{
  "arch": "tc_resnet",
  "model": "sound classifier",
  "dataset": "simulated sounds of rotating machines with and without faults",
  "train_examples": 39062,
  "noise_aug": 0.002,
  "n_mels": 64,
  "hop_length": 160,
  "input": "log_mel",
  "spec_augment": false,
  "win_length": 400,
  "targets": ["machine", "speed", "speed change", "state"],
  "num_classes": [8, 3, 3, 2],
  "norm": "batchnorm",
  "activation": "elu",
  "channel_attention": "se",
  "drop_path": 0.2,
  "depths": [2, 4, 2],
  "kernel_size": 9,
  "stem": "single",
  "widths": [192, 192, 192],
  "loss": "cross_entropy",
  "init": "torch_default",
  "residual_init": "none",
  "optimizer": "adamw",
  "lr": 0.002,
  "beta1": 0.9,
  "beta2": 0.999,
  "eps": 1e-06,
  "steps": 40000,
  "batch_size": 128,
  "epochs": 131.1,
  "lr_schedule": "cosine",
  "final_lr_fraction": 0.1,
  "warmup_steps": 1200,
  "weight_decay": 0.1
}
Rows from block 2 of a small sound classifier, named by matrix and row number. Rows with one number belong to one channel. Each number is 128 + 32 x the weight over its row's rms, rounded and kept within 0 to 255. All counts start at 0. Numbers have three digits each.
After each channel's rows are labels from the 100 clips, of 14976, where the channel reaches its highest value: "strongest on" is what is common among them. Only what is clearly more common there than usual is listed. The data: simulated sounds of rotating machines with and without faults. In brackets: how many of the 100.
# convs0: first width-9 conv, stride 2 (model.blocks.2.convs.0.weight, 192x192x9, each kernel summed), inputs 0-95
# convs1: second width-9 conv (model.blocks.2.convs.1.weight, 192x192x9, transposed, each kernel summed), outputs 0-95

convs0.98:125150135149142150050136132184144126068147091136127193123112135078160154184109117115116063120218115118091115099140150111141119173132137127152144115109131075141192147135133148112118130119121120165130133092087184039129144147125147163116103128181073174116102092122109190131121199110117099171
convs1.98:061125085167122143213130122067117119143127116083109114164123055131184137146105153094052103145166124079128114130128176124125128072144123117153108105154085100139156104108132117161126106131137094171147135108105054112151106145088096079136117139132214118127143154155058110109133131101121176146
strongest on: piston engine (44)

convs0.92:121159087122166106119115099102137120054064152112101090060123180081095096113103154110160078105136130036053159146192087132146153107110172129096140122129123106107172154113157168157119139103129113131111101112112148189126127118089193153120132136148174161107156109161142107077139101139124107165
convs1.92:146128123183083148142118090129086110112168075135128132109145132121147095148082047173169148106132128144212100118143114137093128162158185106160156168108152111076153115154132141120149104124131160165165123177195149182146126085116112131159136105131047195132098116112169123123129063163126093142
strongest on: reverberation (66); text has "room" (66); text has "reverberant" (66)

convs0.7:123114154141115148134116175166188129140191110114089109160113074135109118077151094104102129159174106171145128147106144153109063087107130112116108094076115139122114108127147123119124101143128130118103151117134155127160109168123112111195133108116091095091179109179095149137158187118106125125
convs1.7:133128103145124188117124155123093154137112171106156170104125128089100122147128165004120117121129085106103127152112141121146087179112125115105142101122145150117188139154116165103108134150098111126186118104113133028168168100083129150149124109150077153139158108144148163123133108163119147075
strongest on: conveyor (37)

convs0.159:091083184073133088137159134128091172113122137124135194114090170087177100101074121139042175067132105136071129175181100101091159155103107080147142179105120108135113082070113145118158125147094072181115145144133141102107156104090109144100104128094077105013139119137119185049092149120139078146
convs1.159:136160069164108170170122105146139120124122181117138127099101038115090119165152046079122136095121178132143132145127091096075102040121102149126130155122096080095126159083122094112155166078096122080180112174120113131131105191112150088102141120119074146122126158168138118186157139151187110158
strongest on: grinding (34); electric motor (31)

convs0.32:137163151118127149060100112165060097079058105124089179111121186115144181141104123141123149125122119101094084151128077106117139129113143046113117146162118086097161073123149171125084145116119101115096193131117075105106097134109128148133102143078148166089143125145119165130104145162122097078
convs1.32:110124086106096123181152041106109125143120110118132104120107102101113125110089111079114094105100144122136091137154089087101090071129103093123164162085056113101114152049103131110126091122136177068171113094075130147163128096158145096231172104126116133090081178109131096131107102108151166112
strongest on: grinding (37); fan (32)

convs0.60:102053120178153177149129087137142141192094093111050069166093158092106178104135112120054148098133166127099165144144107060100130119095106154123122172226153165094162144135129111143133207078148139092128106112104203059110174101155070093108145120086155116132073139194185153076120098149131106167
convs1.60:126118103228150153106122133113140116107144160127157113099116060140064097140173134137191152095102109147131085163136143130132119085139223121108136086140149156141119104192104162136158134148104141103097120153124121097133106095127100129067143064139069160175124071120161102128132155113089097155
strongest on: reverberation (81); text has "room" (81); text has "reverberant" (81); thin (high-pass) (31)

convs0.73:130101137205151192098118073127090118173085100131184094109098136103082169059132190138128154145102127109132127128135111106140142182142152100201105140124155161128150108111147138152180189151131051113104154135079127109102131147152112107088133118159132146148127121153135077071140115152139085135
convs1.73:078099126144092142127158152124106119088100115084156122143078141095123154125147126100122144129132121123081105168095123144089150121140066075107107178133084170150137148102133146092116133124140141118103100124177128184155149106139172108045154132118113091148141096153125141107104126124129051121
strongest on: text has "speed" (69); speed: medium (60); conveyor (32)

convs0.135:144103123147108100107133072162140143153146123114077089212100111119124121142146087157096135181137137047065118119092182129121050144134096175092117078102072152138062170190063084113108117120143111097175114125143148120087173139143165130109092119101142160122154112129134124116099146109125125127
convs1.135:140133155124104129079128124096143132127150134112100105112123181119141140122144163163141100100134070101126172105075129122116165142139101110124130133129157165128118123173112129111122116125073146098142119116123093146139167032095136174118155175143088125122159054086173108002113110107109105120
strongest on: gearbox (64); slowing down (62)

convs0.125:109111132133128139093111144093080152128117138154132105102151070129119123113142088146097145142132122086153134109144117158125068150143071197144105112092094146126079098147142086138132136081154157171100111125113137071092116116128097114098101140148085120193117132126167106178092089113090099134
convs1.125:126137165117112106143127073099131174116124126117092122119151177143121136114123110131174124110098075096101108126078134129108171101114086109137149105180118138121100089091122131127142118132090116156123119147119081178123132018150144174107162161124179141114150015106151113037115136066122108147
strongest on: reverberation (63); text has "room" (63); text has "reverberant" (63); conveyor (38)

convs0.116:120039108143140181105111117031137110100185110118091144097105148122111196133101121083100142087109122152089157117137161142130068181128174197114122156095083138111110145102129145108158102096140155121106157104142111092125063176142136164141198156102136172114085156107114149151087157107106116123
convs1.116:118079125178172116194142121105131159074116085135136127127089070157101077129111100176114092143112135082105128128163163143107093140136132146081128094083127135054175094192122142143135082101141161130115152151131101090119180163104086107204085092149096101111097074120042114182126096111103151081
strongest on: conveyor (81); reverberation (63); text has "room" (63); text has "reverberant" (63)

convs0.16:131191060077147107158140095163085140127038104121093101060103095136131099146132149150106060088062123088126086117164119137210133095113079174136128120150139182111078136134144151084158136038147139157117154132115145177107168091118150097142186111166114112119159163142143058119127108131137095129
convs1.16:160153160173120165237163164133135092110130104132162130145159091143110115101097125214187124085107031127106095104119126141111154109132113108150140125138136130108125114158082103075079148100107095136115154175093106227120087087081113124150123161184084133108126125148152101107140128111123127201
strongest on: reverberation (77); text has "room" (77); text has "reverberant" (77); conveyor (38)

convs0.175:086147113121117151100124097081134118040053112087133104141122116136097097149156190065206115190172142122105167126145084125136091110120092132112116106145136138114133093169158180134148115154093102162108128123156118142126137083137099115164144096045148172099149144157101078085147075110103104171
convs1.175:140097138113110075170128123116102112148102020124126123102126129114177106094166057121146148116146101129132127097149075143131164142114114108127118133092156152129101155113093195149129110110159145158167145139147169137112086103107120109123188135086090112115155085170066098098083091116114171169
strongest on: piston engine (38)

convs0.114:111117091107138111088137082137139101202160117144138133097106110163143162192130103146137130117153124150109132172149111074130167139108153055102097164088068197095101090096129166129156140149129065134078160130055093117100122064142150129087092119108168147078099126151114105123123149147111084099
convs1.114:101112177107104065162117097144095156162118092125140171104148053148137126123160038185158118164134113134107185128096189108134181181132168127135124168183150111108179138185118106090139133164134108171129152143120160164167125142135124163125120159146191123171141114122158125146166115111157138118
strongest on: text has "room" (63); text has "reverberant" (63); piston engine (43)

convs0.79:154096078158084148081104100129086100134131134113117097117119106156160209106126155131107129125099129116111178100092112087118098146120070142090082157050113133137059125165124079130210166145137100103118109143114143054105111168124144148101118149148116147133154154124094114111116118149119122089
convs1.79:089140140088096078128096148076095187118141075126133115146121179105125143122100123107139094172192104122030143105088135121125095132125166109139134152158186178083099119173129142127097141100178173151093110119150151116123129058170134160148137103100145138105169050098106108089112177108114143116
strongest on: text has "speed" (71); speed: medium (67); electric motor (30)

convs0.36:111087064141154089082118109111090103110177132137177120145157091133132086151138115126103135085154129134134087090126164148110156171155157098117054111107098189112097107149092000126150121136157110158128144149149160078155115102155147168118130131134143187097108122136126130092164092027094098104
convs1.36:152082102193231134097138147139139136131173108115160153176093061107109136152093129071128136144122119128120157152112170167097101136122111110164145146148068117104106132134110094151143113083114128197167115171171102121140087134133062084107115076087131124154079202072061128116149069115086112164
strongest on: text has "room" (62); text has "reverberant" (62); speed: slow (61); pump (40)

convs0.166:142187109128159148186125082144150151026066096110084121148134121129095169180126146144108113100156106115079131174160104062157087114100215146089140129120157125119106123109085155124047129136121113145154217164131180120139145127086150142141088101076127162097078137142108159130177064156122136130
convs1.166:159118081064092154137108052120108126134118068124118146133062104102134154113124053124124152108111187147123142144180112125095092091149076124176134146094134108131103092143113114093115125061198140138147125101139102197114145143115115063141208127112060143098086146145143091138098117138064142148
strongest on: reverberation (60); text has "room" (60); text has "reverberant" (60); muffled (low-pass) (37)

convs0.113:146116066143083165078102128136146139118068105138100034140123082111127108112151136106099097136080109084136209076059151092100020166134099164094094099102135145115143120186115092094174116120128118064157114126160114112119162114130186123168168137078143119163111110082183135195163127130104086158
convs1.113:144157165075139117108104147118111175114180123131099130123137168112173102150171187183136101101146088147124198130111139114157139119121154139118157132169215199133119127190117132114110145125093122155060118066154093100143137058113131152121132145168150142147153070071142136048111109091074108154
strongest on: gearbox (42); pump (34)

convs0.187:139156177101137118174100164162132069120152113135067220060120087187118073136134155135144106102088133154085141093156096126111084037121127109132106117120079054097076130110079148091156116122149162143129150135069100156143102120122101111129169108165134107145129122107118113100092114159153156091
convs1.187:034135113109115080130206154132136138095111119129090156148145146122139155083145136111110146110095085106084084138098155116144178143125103113110126116117093135144071097101121118155102155153121098075107140126151130163135118131087130157116094145153195098081139039148126120080137125098154128093
strongest on: piston engine (32)

convs0.14:141107119153105163076143113087092110144169145149101126100119108116147158148099133108090107125147086102109208155133107181138177147080141079126137158070123160114175141144150117132115137145136162157137159113099092114087091074126160122138101105183174074144136140116090117098126143142134122112
convs1.14:134161127125156149052114177092123088133126092124095103082171115100184112128188141171166142133128106165127109104141142122154093176132112129128111130177154108151121146124143129139091105147112128148118107190136115101066137113137095178147141123173116104141123163067174159114135117111134147111
strongest on: piston engine (41); muffled (low-pass) (30)

convs0.6:165099150146139129147113103190185072116148137118060166158125098144117132132098060136118102134117122087086128175129107103168091092125097125134139076073055131122069139178087154190094126155149163103084135122124112181108124172118106119122091099099175167112107130130114120135139134164132173108
convs1.6:135112153115114135172178143127146173132126124130083128181134190105079166168070131173161121153150090093110110116125125124150139160146069108093126117074171141100161155131122158151110133115113121089194096071129101170105132037121128192160106142118095138071135081119153117023136144161143144108
strongest on: conveyor (76); muffled (low-pass) (29)

convs0.157:129050097156075127102086119072135102152162145133123111141115131110182195126152105114086121076085157134123128139136113120184129174119110079178102139218107118133135078147199138105133134083124085094116155145100111125136167164110078123122090109156147157068098075106189173112160131133135116154
convs1.157:061081134131113120156132127142105137148115054130176137168138148142097119166116161109133147200116137141157121140106173142144116132148103151114088151146122160173150127051141113094113170084112181127012111149144107117160142174165145085081058067097175098137113135099098115142106105157160171104
strongest on: reverberation (62); text has "room" (62); text has "reverberant" (62); pump (42)

convs0.176:113126087123134139039156037197085114092193097126095126098143137170103125107167161180189152089166140080107164141127189169092140145102108107179091167095080164147102158103171134104131155143123101130185119119070143069128119090126178123137180125151121115118153110137070116055162105148121136129
convs1.176:118125116150089097093123123101138162097122118113103120074115030147131100068176148156087069155105146050193116153120131142165128179081156140132142125104162091095101106092132161144169134152171146167125104124077122025156144156158095132193161118173108109095119162072165158120173123121126075126
strongest on: piston engine (71); speed: slow (66)

convs0.34:124165135114128115079129152174140118221116132091096125099119148109038087112109044109115083105060147117087144132142135134107149033101100087088136151170112112123160141170105143114150119080101122161081091111140142110128111147164119114119140122151099114131077116136089148095189136155118055119
convs1.34:149130107109080182113133052146107138145153014106089164132094133110128142095106164143122124083169130167127079128073098095111084077171151106154163179115116098078130140079148140142107142091135181193183110133092119088112137120126144125085165079081136121103131129151128113098111105143140134172
strongest on: text has "speed" (73); speed: medium (69); pump (67)

convs0.87:120136125111141152088149104088190108081110085113109201170098124109062171157103110113078128116182122111191103108167177135165101122083179095115147071092085202121139134116116140130098200124121083189135160085162231134139152106117094151083119113123139152133119112121135124115146127121134147161
convs1.87:132175128114114116137091124174121078168137132165120132143182058132143131133164079105128107119069104126160118118171144124136109084129096131169124102097132040176065112136107119119112114155077178095148180118108110156113091191078155175123141110083191185127104057175111133138117119148087066093
strongest on: text has "room" (67); text has "reverberant" (67); piston engine (44)

convs0.61:064176129157127192129158125217153068177138141102079120084102133125113168165171117124161174120102129159139184151126113144138150078124156065167116137162107105078080121177101189089119145106131113194125082144061136102164144143129166108111103151097124083109139079131114175188136118120127122100
convs1.61:136092102093114127159139110135121130176141046136094154155140123117122086129114123166158140106138115147120111129122107112121125090106118163155159129075111081070114120071140150160104137118091129119104131135137130078126106075110123126118197125066078114084125154166094132105134147104201138173
strongest on: text has "speed" (96); speed: medium (95); pump (63); imbalance (39)

convs0.167:098075144094100167125128115150136116125164146122144139115095143139200182148126136161138157118140145121144155166170149107153158149111085079143132129237120153123071094077021166113158091110139120153133131090058086166162077073110184144047101121086088157091154102158125135103091170121116113130
convs1.167:159113098077085144120116106130109126166117072111115154128113071099132119120161105099127126076126089150115061130055095125119130105107143131122108140113099091065126145139122127112093130164130132130192086176084145127084127151103173135073178133047058101061145142177113114170132128142227135154
strongest on: text has "speed" (74); speed: medium (68); pump (33); grinding (33)